A small self-supervised image encoder, trained from scratch.
Model: 5.89M parameters, 32-pixel images, arch convformer, norm layernorm, activation reglu, patch size [2, 2], depths [2, 5, 5], widths [64, 128, 256].
Training: soap at rate 0.0013, 7700 steps, batches of 512.
Rows from block 3, named by matrix and row number. Each number is 500 + 50 x the weight over its row's rms, rounded and kept within 0 to 999. All counts start at 0. Numbers have three digits each. After the name is the row's rms in percent of the matrix's.
# pw1: token mixer expand (model.blocks.3.mixer.pw1.weight, 256x128), inputs 0-63
pw1.11 093:425417462520547459581504550435578544482507462521412435511466524447495481488554515510476522438512484474527521556476556604465467484486481477401513590593455520437449424483499527437530429431466490
pw1.12 099:611493563507534534491424494388500495496522491528501549559386554464514498535523570540553462457635532512443479519541471521554587520524512537515435430526396577557510563497479520539517488516585460
pw1.13 104:499507544424525528470474487558485554515493526515481513535475480483460583535497549490471477370551508477566555502476479457550545518506398449536527494545462445526540541529396548556481637517378501
pw1.14 090:617539518561480561572483390556581410483462465503527505462472496508567515562400431431510507502476476425571579473480499542460518516484406527423520431525533567559555500488503502510471422457525493
pw1.15 113:405531503514517530589537476368533445637436545537474534477482485483520457451497475564478500536513533542458411503572481525503450435438455517494537432502488486560497539631470540451447515469453463
pw1.16 098:444540560522420539527524576535550491487402496499488449466568509428563509432438478573498474528484523467472406540497529488501517567516491512531506406440469448573507582558552516468470516455571625
pw1.17 107:523506550441511615451443499554477471593556539495470523600541487442489499589433503453538620498548511525526552543521517448423533434528464528487466473493514499533447421398501525485454516515554509
pw1.18 097:515490520549534463529606539539548456418501496507580503569402558478545479535418519557523487468487503467494549528487492564421499433476414518515441425602430424443499581492451561593505484403486546
pw1.19 106:469574544537448516440506501477504484471497583452645471463477467541554475527446546488537442502463473513448489478521434581521484534466443511419537499487486503391514526553441532446418543485475576
pw1.20 124:519575438474554440460493511449534519451518564537522518476509469528544469444518465490517488511575550402476445420476494459541440530412517572556567505526518441408539452562462454511460436491462555
pw1.21 089:513513577519442487558490481522449474509512502555449551560468515494424501496442496534488434412480501508596499509402515535589514541434443529484548493487452487483508533447472447454446529523453536
pw1.22 085:479483511608486518440456464552568423446546485579543488386531466489467473557518523425431427543531530517572524454534397413464585550557516449420479499494445483456432470560503531465585529542492462
pw1.23 102:457436468469480490416496546523516548620578564471631491561506483459427417523479459566555461457461494502475421534419589498535484435419454543502488449470486511514589459495486450510519455532576495
pw1.24 092:626534422492427485516484545482557493597522536426560523432505504456429449422534501524458507494512459512496539593463514507522435456499530517481482474522598497528465466425470493534527571523507532
pw1.25 097:496541530628506514482440554513542580446488535557538529472462564532562450422509566546564545554432467551520518498453602588470386459551439552452543500508477532437485520507454525521423476477529504
pw1.26 098:550450493577497428519450428517457575480445488407526412475464608601498553490485545516528505549522539467468491446431627500481451515477460448490426499561498501480500500534657480562442489448560482
pw1.27 092:510559537567498551500486530561477553518502472562476589512549448439489519453387484518505569551500509561497511566454532530514459587519490467524632492517485517496543464493547490442569421444473536
pw1.28 118:442456505480438457489444495509468558438432511521430612412465520435477451411543512499454484473448522449528469549444456448508461543469500589522557505475533492522463507482574563542394543533458480
pw1.29 092:505592533553543573578585521503607596587435522442561514400536513457514556495545530422550568452451417491547503495526462450491495544508557429489545503515501535543517413616463448461557552566488520
pw1.30 087:536517575619444488490441446453583452514472390512548522446478529495482464490356476394482513507461479544523584561455510522486491400501538511547518385550511551532600465566534497554478355527452474
pw1.31 106:531568511502537445493387543418509605480573510544413482563474514475511591361487551467503519473487484529495448522423491533489485495521479418455480564494471502416534602504462438493455410523442575
pw1.32 095:468527454623462521406523495555503365515495393539448455539458551463586455422413559546534530483487549406463371510498518502453495494454429513568479511408550450510506482437516552469477501481511493
pw1.33 101:562456453588460480556412489441550535470595436464454518562385555587495517402545493451555520499473523502518558460489402489495512471445486491534478507480474502474534452550477551524608464508490458
pw1.34 094:505500556494462613564541450548463536499388542528484492466527524472487527474526428509610504495539476477490577494401443453591481472510445483393537445607540572537539526550465464493454539534550575
pw1.35 101:497522485501402585518550461463573515507570572571534492495594456543619479492474632597544460478469482454543450462465489467475543452443486430637513463553507458448522537459501516486532476481500478
pw1.36 093:508435507450468506436512563445478494554512540485472458403465575486397495415439484551499536524518567460409567570504448572436425640473464551544497466421467498470499537479475483489491466495545504
pw1.37 102:440641416486499570516419515516614441504495503531483512503578491471454537418595461521495524528526501514461494585438560496489426500524438483471482446602497429523524398546480484453512523440554605
pw1.38 108:483544553526467411492476571510549447590513476452490472425477522466469428559486593494523549503503453512587534517477500504557480485524502525482471575466564454437524584509475664488492524540589456
pw1.39 102:491433511545469612537515535447523462478472476570486507476437543557497524499500460550393535478503541506537425480478461528495557499462475447555484432460482394558504526625553462389401527479514430
pw1.40 095:592486557453495490497368538450533417488540503486510472378423513513441505369464492503434486552394556540501553551463483511419466523547469533488448460434455453504453506498425517532497599566547490
pw1.41 097:491508569525461444406616512552529399469506505562612480466474543552571481485441508447529472514506553608496497508472397564401503504453449413450535572511481505422472550550463571429538540522497487
pw1.42 096:594492443458496457539511530459440502445569570538468483485479551550524502515503475476565524510462480569578592554489526569493448479570463449421529581496442566591436469524422399559456483548534544
pw1.43 107:500514603555517454472554573564506490468487463590444470529415526559567535600507461511533528585530480447502496520480534468444454471528522623440433537550543512510357430452482486548464508497515525
pw1.44 095:499479530566501498540581485543560480489493459561535478523469535507470514455469495538547567474463464457498435519439504486447498539377451613595503516506274465570493563573491561497569580561515446
pw1.45 105:471515392496467588548441498515439551443514494553574478454543446423518510443533477535523609429536562498544530549479535417544459534547458492571554515533549496479511440475495451454477407508423581
pw1.46 098:497464424525491465454461505537533461442446476534534493402568584465480478484521493555512462529526507601492546608589386423405506464443512463562438505471513518590512506490468526483439454537558511
pw1.47 114:491531559500491540568532492512486535468452589581508426534628598461510480508459596474538502552503495404492526540505471451522495465419505477473489443557467461496589544517396517494529525520604525
pw1.48 097:510500473514465524461469541612483532469507537483517563534569566479573518548431438571533504563495474537474506501497471493543495462487544512531517610516518496525328522456437516605447535567570459
pw1.49 090:473498448412484473559420479488511512609516607650502430585472625517458484518516503504510527475508433519601472516466487545514517439486441452557446541457584528506515507478461508577379532510501477
pw1.50 089:526548503502471462520474466512515505541545456624500538515497499504442533517509538467489544436521464497519510521489557512442494393547429484572456546591621507486578486544525523573432423479439491
pw1.51 096:497509497441499557508504488544439509499519515501427451513448476475530449399507505459529563498449527507509590487579540500493467443475493574495548433484511501487474537477488493480483544462463521
pw1.52 094:469531451517554501456438453591506466447401559505488550427563538544487591495599541438523535558326435484470466528514548555517437511494479556470542548494554517429469454454560436476529574506542475
pw1.53 093:500414487502530502574541418546448495540461575468450469424506411544495497469522474495464486525450467521533460542490472555413558489461509516382502462549513504521495447535473463537485474495536504
pw1.54 097:495509439498547533521436482483525605505555566530503515500586482518471463491480541550555632542578544466480518479442427493580496535453498586569517446528488538459468488374462375490450456491519537
pw1.55 095:457480481480551466489532437539444411476592502540465510422538460433478504504425495469457546560476428517540491511498441520497448462530476492504484516417490547523477492504438431475483506457506515
pw1.56 101:476511552405538523516393501523481523553562529604510487438467545449502514409545488497464516562507366527455579500464417494562469525505542539477487574433529560550407557448484450511416479500567573
pw1.57 121:454516513496442519398582499533487475531498507592505535559436464390438478584468533605506516430485486472550514553525406520466528534386490545505506496555514530526524501519566538580430511428470394
pw1.58 098:493455535500491509509479497491386532458436546584488466575520532474463508520514635512535495498496452393529500595441562550467509489511417490494514489481478602482546527471524479474477563554343608
pw1.59 081:499488522516579499540446516518481470406554526518546470497481492553532480551528551465511526554385416534492468641467515535539552521510475416457434569611465537463507535486435512438484452482473572
pw1.60 111:505457554570494587495475490493608539511436456547481550432445447545547512485532510507502506526490456545483493497530375437526595494458466474546500523484486581555537458503515522492578513576495468
pw1.61 096:526489454533423505620488529354544510488592502519416538497436562483486471551547473440528444583463479485474564570491522482524516499486467542468432539545445564468401636480486487405528468559459436
pw1.62 100:512507559557591492497512483548415453510486471476466523533370483444515459439486477531475477441570470386465500489492515512520481577433516478454488474426432475606533573481476443553426539558529489
pw1.63 111:453442500479471528566472535511517510448491480432546450558496443504561489468472422456515488474453467493423538534494517494460486543397589435526401553548586519510509506504500576562415447588495458
pw1.64 116:569568514565496506421378541448526447465471485538570422442435505435536496463511466475467491518519568497490531675482454598510492491446527483602524486494488553419493474467508432479511467485548497
pw1.65 090:476591554536385532547484463616622470519495448522485499451606490531466536541452517516506527450455436458487447496456613550461487532390556513505513521494455500571497484563535470491464474490503494
pw1.66 098:582489446503431463573444559630447525529554437546489452549550458533440462413574429474483515418539548509515444538524559441487409503493575484498470511525536473520468511348509424502488512458507497
pw1.67 090:540593495596445439532468409504501474529592525489463459557524457545528495488479503481469488397447555506505511561356501511443475483421469471554536420446536595498552513516478425466446506454514502
pw1.68 092:505524409490459473472487484538542554456541405634479423421515453461544561514526455547486584485490416565470507502475570527388497515428559524534540539491574459453512500531483466552471492463552566
pw1.69 103:455498478560461502387426522573416399549576503501518525583550546553523541435462558449488515571533408634491514566527501411541479534398511574530426483594478464521460509567586513496541565585519523
pw1.70 106:563402510510505386480460485605525494556516498572423500550592555538540387459454623490481520498550662495416499546521553445485440510513516493518574472513467481516552534520509521524394462611509475
pw1.71 092:499570563552469634481551509479562555476413432558477583444550488498571559458482429457432473432439452500548546475529480527429461516481395494376541451459429595571566504533577554500440528469562541
pw1.72 101:562462473522525536466452458544542538492501506535437502419472648449545440421498487420523490512526426537553581533506552544538416536472515446494489596468544565500614511516491536523430472495424578
pw1.73 090:520468440473495494604452516528544483467422531509508563461470487538423516428509510410402620502486472459396533582578471471424500551497467502507500529568514524523430480472520529507445530566436438
pw1.74 108:458494501516537511569531504548482517503500556575557427614521570445492424541432571484586568521506554518638495516516488445456491600493567396443458429512454473511530471522446570358477505433513520
pw1.75 100:567503497526453463563527511480409480444594449546521488457486520561509515480456493528464507571577534516529507571510482423503501463506525555400551460594411449546387499575478463553457506554549495
pw1.76 091:577670571496568457537481516567521402530543456574541491459495510500532574470477480478479472470483520446499534517422507452480526560473462534559462511566490509601486507532533475516518440439494472
pw1.77 095:503526488498538507555418538433446523424526492546517428458456569519472521553452540514446495488437427450493545524553449417491562581559555521544506495465471497506498444465520545540564511603539565
pw1.78 113:541533504492521477509351552450483497446440550545586433469454486506584428472526529505512465496543556535440514640489475600565460483461612473533529536520530530479525498426547516532469510444615493
pw1.79 097:535573558458507449520405425509556430506458516540545419555572315491535532454491481566508495424569540465489588463478541475516516530435514542522533530526573519422524515540485500584532415503433535
pw1.80 101:562530466513511507448550527567522550536478505471543473575411503523448510469530632544394455431517394408438552523489476419464575565501524430522560522483494513501566436529523473585569536549545564
pw1.81 106:469493432520525493428471584539564507473497472572491404511490532476570555587468569539583553420517509500529494524429479597479585510584525479470561500487521525403471607459459561497498557427473571
pw1.82 103:519533601547525581569529509480449456559437531450445482517544547473561571497528503553530491424520521475494452521641538571546437470478505515461483530605522487395511539561509412530453474465591556
pw1.83 105:449405525566560491475492559515502443510539566489617471463436530516473504559444572483566527532491526524522512528486462471541619520584474403511520466450478454439372466584431553424524523463455516
pw1.84 114:501526515464596508564399428531472520489547510440513483516481472497541597470532466613538537590459464442451545507461433458574452473426475514497487413470542522454549473480524412612472450482527582
pw1.85 109:468431492506433532487526441467513454513507594559531476591455519418494499496513538422437472499508529471594504497459467473572634447445488493457470593499493472560569458472541520494461425496518425
pw1.86 095:431537547560543593463383479471580439507454521433539576494477452416518436430502436387505481537472432481518473528532546493540522544503509414635554495412455476463499515482499505523563514438523456
pw1.87 113:520394513546496544508476463483488564460491450422463472491527531488476429507579474502428615471507575507554491542508377534406592513493490598478485418557467479561551562480484526537461524469449453
pw1.88 100:559535574560437408553502437510425474565560414471443542462555532452483493476481445482518496485548565467575511604449533411509551471493558533528509470499592435579546454491483418547500408446487533
pw1.89 101:498585471476532492508480465555462381495530473487474456445526497504482486518443557504516555557512502506377501608362484468475477503474448540543514461512493454560623546583547530557508511582567431
pw1.90 102:594577561482539546437428500561567557502553399494558472487470498457500495540412505440501621470490548425574446449503526516554557473538482516566504531515512524524586510560513473499441362546502549
pw1.91 101:548528460430558531373532467522398572480484482504508525460531579437507473430516541461476489431559555396479491535493530553532504532399538546509468578546560548500437517522492488575578405413503485
pw1.92 106:465527492470483503490458522517554494517556473518493484511463457452563416494477486463552430488391391520530450535502560405457541499441439520485430566605436444467476589462456552522489512539517520
pw1.93 085:440376563589515419535535431469505469485476482576599493472510533398556463493414542489580466547515428583456457502458524460503462493496540574511497513456509448522555476540474463516470438485435531
pw1.94 108:578593491515544438641476496576502497470488469513387461523431559454478462531424444543613454437535548413470402469509456418524453513569470565512574485450451442514503555530494529515471523595505533
pw1.95 093:597485597569506508505496424513472512544490496516533542596404521434538524449474504425495554487552461475559500448479421500565459507528436505440532542524519541571542500573517501532506576553500504
pw1.96 100:476472469383479457496439515465560458537569458539550492433524541435472567506426592532506535549505420474515526495522629553433502422456514467517439544521470494530442452584488515562561560461539628
pw1.97 102:475567498565458494491488534544588515459479468537506509480480403481522433480561446457534498468388425484506615528553450551470506543447518564440492598513389476530525491487464508487552479531466556
pw1.98 102:502524531517440481558482469579475554435571504513377455550477483459485575456494526463539488361537523439537498501538489543459537526403453572499510496537407530607500469591544564516539534523532545
pw1.99 107:567426475550561487519531502535575455488391421492571455549436575493383502472507479531551474433451480365480462545451451471439464550455498592493516560522572405597508467429483462531416473545491439
pw1.100 104:435606522457581474520508511528441429504524496562437518477553484542435482495528521557450444490506519481554464546496619382459508527564561551537510500523573400522492494410464432576553482433453542
pw1.101 097:578557502436543526495454506610507461492445577473551486493475463460518519523427557524461423433539528508584584468525524482500424510399479582504497550556551530482413605479547548497488526537452463
pw1.102 117:439522443449508556564423498527527437478466462474425414524564506474510533463547467491436452536507518551515568530526619541506503444500441586457575441435541523563574480482474449444415526498516559
pw1.103 101:475489475486455508412576657492522516514483481541527540490489509506523410524524597523525420473424598505430502522457526492435475470525462488540495511539529501625477510540517453542437487538533542
pw1.104 105:483546468488519521541476503601551470571504461438556547491509565412531551516494513538460477451443575386461523452460534487448462479463571517409507542552551484550474501428581470540558490483432453
pw1.105 093:508493560513550429560488541577472369536520529482514437541534534605448511424516518526538606507505563547467449523480492426480543535538492487473432527504573465481487484474425451482430513458536495
pw1.106 098:558451540493481565531508465541478428578491441460472533510475507380556610477451477511541471493518576440429625460502456546468475430448510509568508517506498520552500534532570560451462460541507545
pw1.107 100:568636464472561530479491533603518589518455545522459512484511528546480556487529550418540493473442471460510505542479481534473461499562478474458548515428554509434459458522424483408559484573507524
pw1.108 097:461542459486415556483481543478511477453552412458522436541384521529389462481476556551591496528481488545496509582474495570408538453566492535495537519454579544376616476493459555470506515601506509
pw1.109 092:525451550580464438564515505591567372528428452493515520425499502560535464522505513516560506563512406454558509474534515538486505529461398522520524544476401560597516470487438465458567543441558501
pw1.110 095:555559479445458516572534444447538502573618530602473473500537551443524521470465481411502515495439450568536521478424565491546471332537423530470504543440542487465504461514533550544469522469477507
pw1.111 087:530470580459468442511549516456530428539439445507513489465496503502606470497507460518492515458493557553573544590466503426480528456493542571403493453561476634513573468595518495563478455456559581
pw1.112 106:505480488543533515552462504548467488583497490468452545551647527465531560408455505477500490483539561437454474544511548525504512540477463357522469537431485487508519517462516544492463544444504549
pw1.113 113:552467484552487433528518504552549513476482460559468438439543513560464526477501453522540518513547456439537556592553494484453548493496487439489528508524521600525410491564507544610511534522609509
pw1.114 101:481527566437540523432466536417435425504484495497569519584456511427478610483450422569515475536450556498566492423423528478510418496497489432499579562477540552467423483461463512546366477509501511
pw1.115 098:514493465411533530463492474463506438575437442492495417583495504470534527494452495422468469482485359477557496497506652461530538537453455452541583497487517551601521484513574487604455501467628558
pw1.116 092:516493467482510531371536528523385462428511525511509552475426568487493495428540501551489440488559525521524589502482502508537461607473542468444498557505392436485474568540495455571466448556540564
pw1.117 100:515445495487473496467446468548484570518466528479514443487507475616569477357464490477535518456445378461481398559516480512513471553425517511528546524559546531506496547483506549595453584480403360
pw1.118 095:495484484470510555528517525473477393444488590539545513459407619441609504489444540487500514518447591419395496504523513395474514484475526543535501505497499546458482573485495487425430463496522505
pw1.119 118:505519504510477489474435496474379394467511402492476533534503475491500386501539406485459461441483461524457457461499455610539460562589411444531470538544578502399524518511481531553525521538569420
pw1.120 104:478565513457498472439502469547415568444597403544425408444533577487537465549498531516504564494414538492467488535487514449509533466523532536484612559475507512426453491485557521440467468562552532
pw1.121 098:507512510445492550537383440486535456446500447620546465450468612411477414472425503460551545470465470473588550519470488509473477506447462442478465474475521456596483513469474530515521568538508573
pw1.122 098:446559485550554549488477498530567417482574451522485498478458494460581530488501495489493568545517603441444458462581500478501536547514489505467555441498462550487609491494517449440523446557457460
pw1.123 111:578556554548520396549452575503428426481533521535456498556407613452567471496559505455502445554570450427548482552510473544511488509533531522483463512522464546562448523534461552512494509513602502
pw1.124 094:515537554495499547461409580513471513448497605521561491414388547477528491428596518406526448510531408500592510500461450540502411456460483536455500505492557584453442448446437484467452503469556500
pw1.125 100:571564534504562522470486492428527537461496492562559398443473443449574501442514535517443534473435478470543478488615510562497501497427569557481530509601483620449573523549532503577512528593564474
pw1.126 095:531550547569460446465382510491434536499559413547484461469476528494462473451498529497535567475438579495503460605498558531492519441501560530510603478572531640507425509484535466459469455489558478
pw1.127 091:596567494452489437539520479540438464511509523484428481593485501460588446440550516579494481498611513412507472530548532403535517524483475533459489462458440510520545589540560508547425427511514596
pw1.128 086:489503529522512542433453505614475552452535505518563525431493462534630547453609507466520535540505512446503432536464593439531543486425537464506602582542568506453433527452445648508427543452567475
pw1.129 117:509493511483491501452540478509511477460510498442617427451456522477523427554396576478515488491418511523412482472561482629431481403501561547434568455575476536447552564623494437457491530517525454
pw1.130 097:530513409512524545598531499441471542465593504507570471411534410484486523530466538493503557526483505460598607589515497549496477444465471535515516465528515475504451398506540516457496455447513508
pw1.131 113:540484550490486465526556457430520373514453469549535501470542453447458468487540436505517512527481483571555450529505551536515492394483513562551541567511500510457499437542474488607412406522528617
pw1.132 097:470498520499392492531512482488531486511534512604501496576627471441520436565558500429490507534599483556569516595500456486546592534540459425556534404480435482471498502463404522367566525495562402
pw1.133 079:449534439445448521526420479493426480413506520551461501537480511532515460482451470585487465550493442463416497468517485438469382425508517447440480454549485489467558579540474524430510451587485535
pw1.134 090:511466434489448569627457466442479528486512434534528496395518445509562528527444495453532572487437504478495554452382526459515562531458508516488559479552548443618554449464559484608498468575461431
pw1.135 094:483470580532499443465508573607511456398468467449523567510415490466600443499459527472455484501434500506387432512541501599484432471555501615531622439560532519526496524545508481469356506527533571
pw1.136 100:544466523466456557485536585478531544620519549512449423593550487498470492573535647524506479570502546466421553499456555444461512486450481537556565548443480550429441507509471500557401491590518437
pw1.137 095:602534401477542627535475456540579429536472519449494478463445490516557492558563479538495516409474570503541517453623611533587507511517571515520485480550475501477627399503414438470458476559474484
pw1.138 109:517605567512465578472419494402472478587557563600522499478472442501515450425482588533531481515473605454473573573419453406517514575464498549501473486485509484500430577559478531523497508551531490
pw1.139 089:616494525621490480511537476426363408443525544488501423511535533501473583461473465511582490467476511503572476526443440457478527455510488508388551447462521608512511498550547588485494536434579465
pw1.140 109:551492469480515522516609475444531529619483448514513539450564476495471513540510501423522418458557459536496457562539595483548516464504500596477518445542505473459470448482497564513578550601517483
pw1.141 097:499494464470520506500590441433539628523505507568539499419515538473473627560437518507517468436586472488484558486420524463451499420409493598406427497495481499510461481529443514490441482519469486
pw1.142 094:475476441441409544629551477459474454552447500536558456471538530444413447511508530464513539504493381468488570497417504475538471504524491492384505532529522553542454466557399341510439500499455466
pw1.143 090:523401543391471613451429546470503504548554524537463442551492518424507566573578516443609524505583480438436497517445590486502486428563432496538483536507492476475510524527551443514448416567538411
pw1.144 095:550517492466467650495568520562456445492465536487526442486508535511449444480498576403551538501487474554483506502540500483428530513459532508524475553546527483491434415526561456544362478464531513
pw1.145 097:426423508480538482531469534473481467479565530525610412436536516440486502522522498386574524552460530496536490534548555429543642513557526463520504509438538398492413495517436528541516516475527532
pw1.146 111:562460530547573509606513552515454552517543495500511443510532526493494531596522484410513587522509490519490454593475591493426539428414386476439426515548532515487456558445518517475503487544466497
pw1.147 098:457570501499564400508424454551496465520418522490520475461487475452513436481470587495552449559441511496435466544485555416375438499489448564467469497493511446455430501544478507487473408532419545
pw1.148 095:564575433520524522554488579581509513591493496498552570544386485501434571501484406465513544497496483525517479487468507511493450544500445554407448443469473486581515487490465505450442552423515467
pw1.149 114:475595617537570557540498508476489446571428524491434494582454510606584525545398565516588462450545528543541564476515540546468508500426527554486534535594506498489464463472525422411496467501638539
pw1.150 108:493441424464483504508565509497474486498431572485501523605477557476509478497478563464546472443559448443552440460489534517537482540490416480528507508497419515507544542525408564555523574491485472
pw1.151 093:430586456435422504556449575460445504529497483466557476597559558504564501476529489547528509407518572504420555627591496573484392538524425504523571490432549497498501504519549486539503507561569569
pw1.152 100:500476407461481450480481554496531557430512544555513482358508546478515564517521513583464455521602487507504617540498435484576466520436525561454584582505496527540434511546457441588492518502537579
pw1.153 116:487455486553536593610484530426430589482522529487514444467550482433578430489559571500466487504557464444501468558511489463512423535483526538474506412535557505618455457429456532451459529520520593
pw1.154 111:438450460509568633507561559469552566506418444546445559497471552438377526499591544479535459432487455504525491592522595535460514521492478549498470584499403545571475449512571587506445451555462452
pw1.155 087:438458400477460507519417608531417449593505479577462487510490468542581501397618540495541405552513384498498450502493485613526505502498485528423524493414469511458421545460478474531533493435522470
pw1.156 095:489430528507598462572496565485469540456494397565523509410469442475524519466542488511538391450503482509447544515518503404643470415524500491423516492501504606506551475485470488501439600505589477
pw1.157 104:514487511602410449492512455485539519506490415536491455546438523423482504497500425544522459400529455450577596445661506510488445452391497416546521462546579572509459456507484455470460467485478583
pw1.158 126:511493420565462513533467543476540583532524481478479411429499537446576458446509554484577554466477543500486481489516455463471518551415479531525579487530626478535506392557545509568452419450459537
pw1.159 098:543463528496475484524495594442452463550479508513544457473576476530522420557498523552535476492435453507457540506478493450564505596542555532395538486462507464567369491445548538466550556520546450
pw1.160 104:466539499537531456469485501481519535490407499479527584456452500461503467439543612511543561427501444538457541503444422478431533600483443552494515554471579496523516540583491563469529496481534419
pw1.161 105:541524531397435526528518415499485365514491516511627437423504449458476419496490540424566494528406442512436415512505481591610451486500478578468540570524574486493511533509462504526412496539490529
pw1.162 097:526485441516423408478466466582612536562559527511448560566461519452557437537491550529452519463507547410513510561470497424510397452462471490480436522415497449593450544601443524427455506529583465
pw1.163 100:532547498552475542611461584478471487505589459565599430514517532541545557466515500500482491482520494404481516621477520556373402524505499537458550501574534621413480433457525535488512441524398563
pw1.164 097:490470503463532612430487489519401538472500479601546520510444507511558488472544498550547488498454568490444447475486558469543505603382494544478510607529457474456446524397520456540499462457503538
pw1.165 097:429522541465544533586472449541421488545491495548540561425531525434565520499546513446582530627507454496514502501511480403449537437481553372503441501379534506498574515449526510452535470431434476
pw1.166 099:511554465563444546503491510625508421461476492461474543522532501508526548510497508606448451496427590535642465446500459482491425412494477498506553516479565489531496589511446559522485593541570395
pw1.167 097:526587580559468631550496588486534505483568395536480555456546430455521511477464453483395628473488485397553518555550563480563460522452465427525523453609517549482507424521483538442483518493541562
pw1.168 104:496515496520578488479477570503471484592431499459526459580492567505457593519525551517466555441460563491550562516465472507550546581433444487441481539457581492531452482593449451510354446490413485
pw1.169 105:502525506530606555418485472477557537419403452478503436413440526427576475486454507466525504502446480542438560464566496580448486497450466573456512470506370542493520541585565483471437526602506425
pw1.170 100:487488492524508500492480440446536458434537553528484511526473409481530355436593450436446495554425411538585512536531512529524605460576521570513465539453423554503540503530423508582503453461486471
pw1.171 102:504508502508549578495521492452552518397506449551417439468376491432589487550469556472544493447541556504502523502535475492485528525468542450408413563526422553503574494480571529535550504542531458
pw1.172 097:594532471446471521597499542584566527464497519550548392510619614511497541418452558570516407589434487515510441505513533572514493454480502479470579455524544466515488404450561509552526397464536484
pw1.173 092:441445506494519391562533517510427454518433588567533456448528467489488445476454514476540492605480504471481455513440455497509559535595486383510461429530468444479547437461342571458498494437546412
pw1.174 079:480591510583446546471510526550452498564491458447409566509544530539421521567449499508571556568470477497503530442577536542458444490417558480496592569511462470426468408475564533449457505465504478
pw1.175 094:562477506444463533548465466478529511553555552532472507518467524495554654456509535542509429430432546386481597493465586513477454551595493430453571457584440483514460439467461496452448559516464455
pw1.176 106:534473562562532462455490413495433531494545494523492522510510502481481457477511495519504508511524448449516462514490477517585441515480444509447558444583534594477456497425457466457503463446543520
pw1.177 086:514452388458462532465527608509438517536438581502488464459450507499468478485597529525507502566473442529522474542468516521583563519546469426482502587488502509442394532474496471464434564502584514
pw1.178 100:507513539535398518553500513598557479454483481495554549488505513550559539456493401474483526468482551479636587584499488506497448477414525502474490461502480575479536493510412523591583456473461572
pw1.179 100:525493464473550518557458452513438523463498479571566546555538504467464470484429503411504501618501459438582500534557575451481409498537484503490490470422434545590497525557540561551436517489525475
pw1.180 102:509614550516501451479540540542506429497478501548519524488560514487637459537529429516542451580461434549441470475486451486480484525465537575470596486530582456576509423491541505408395437439518526
pw1.181 110:521466524563520484558473493484510478541558372525429483444423454529577506497510467452511492521622551457445490445490429404533512503552517416586479537553474457501546442497481559524563487607492469
pw1.182 100:493585538531490603501427533431493512430464514594596466488445535458558568405425506428533545497546459451455518679462450538534486543474443404481580421566542457504476502487421449505456489463536467
pw1.183 092:509518455453496539412480529539443452462469557522535473488490571456534516448386525489499480555497487546480495510459535520495447463489366462433490562505545497429541600513478440543385511595605566
pw1.184 103:518562479524536493565555506580527490537542505526514474594539474465604435557546510485559440443584491508445449506435499509470482542594469473417489527421503558490452492485619539489445544539411534
pw1.185 095:431467499556541525550481503537440504540349533571552466527534534502518479501525537477547515474544480623529475562429536524439452424527450548552507471563512433492494525512441507570560535512484492
pw1.186 112:463566547586527504565596507511516471535474508535484440536396420594497564520450564541661466471454523537486514519582447552457496546443608511426475442558509499447486458448491445421553493552564511
pw1.187 096:428570515523580553449422407401492552460448475539460444511411497491520471570446650551403438488502528451481445496545495418527520529475550503488589489475485504487542476547624452491538493454500574
pw1.188 114:478486542484400454522486493526423510494564536513489488554605502450478477382548548503478428582556459408475572544471460478461497506553525456507526503484366492570502522493593479424425510559464532
pw1.189 104:483389497464435510516547469427486520449514463516529440534557502484544542535498457621507439476475457562498579579497574522447499534566427586450472559423589621495365530502513435580460436458476482
pw1.190 108:564536397486445510443462593537465502470504576512507446457524446494404481526530378522473495486499460512547523548491544415456523492482561517563567493450491451513572408447510474510534490615455543
pw1.191 104:462511509531521424530516630431509437462430512476454500471406539433470512540521483567509494466432440378441530462454504522404409498464451531472527498542486506511455511612584548438492517567544542
pw1.192 094:505536451511419417579548448517378539461574419470485423523514471517456533479568463458567510455539587432525452537496549483438518562438557499486514461391555502550533502467544421532487449492530514
pw1.193 097:554514511505481483458488459571525524460575391566405447481547461460582475506495500541612528440480559416489508429506459516484627570427459538465532580441499532549515554477612536524477529511468432
pw1.194 099:517450526432476519517477481602497556529468495454489519455613542485521379493535503502577613426551572506555567515551429455443422370546608506473501489553470485514464481476511443468532531487578487
pw1.195 098:457582521545541536537499447533514457507434475511479512515514455487553468438464458586489488485470504430407460499516478509497434521446522493572512529590498424543426460365533458488430573418493500
pw1.196 088:550505588483571489494546522605538493483554532539424481567520497461584545446522490524489425531574430525578483526515540549511484550458488419405452545464397544525573607540567435527397431524504421
pw1.197 115:580483510543517459548442542520512445548409494506588581533547461442503486524584525521453518512528497444417486558483481583472552455524586443577386454422427516475525577567485504426463540520523485
pw1.198 102:425465498512582478541449495530506487589565498531562467428482389537504570516525477477552539557480462489524480521438368391473499503579535468393457583419497564499571572477424500514487467422468471
pw1.199 089:534558479542553484494395470492501597621519443541516449400544552471572476497485585502508557535454571445493556540488488549364471526559466590477572463529506438471391520541509557523440530518487549
pw1.200 110:500515586418519490486556508532542528494451497483557473442541547442525481478576537470466484476507588457473523502506391510396446464504499507444643402531458456513539537572463513460500466542490416
pw1.201 096:458455441438424548557491470434465533602483559465474575484538459497604578475412601587474626438502533491542552438511514620519554475414419407500478516547465504495557442523489498455507444502471487
pw1.202 093:486529428587544463444454459530403498494440505515481491492515462510554469419454449570528510515397544565420580504444563577445436498511412514473551543625560487517456512486488385505450489523622584
pw1.203 089:485537550446484415554502443516447490473485489587574462477485519415593507512444467435556481540467511524581521547461478467466477371514516480548604539474539427450508523498400546494513429504450507
pw1.204 098:500620448480435558509388489520583416542573527426464460529496460453453389556556469532440469418450515422521474453480495540460448589483435455527514562591570466456534496444511579494453447489444422
pw1.205 108:461540549444472450499549549416507642469449522582508550568526492479468522537513485492549535468459488422494455540419578463518450506479476426465504470530447432547483455588527491477502416533496453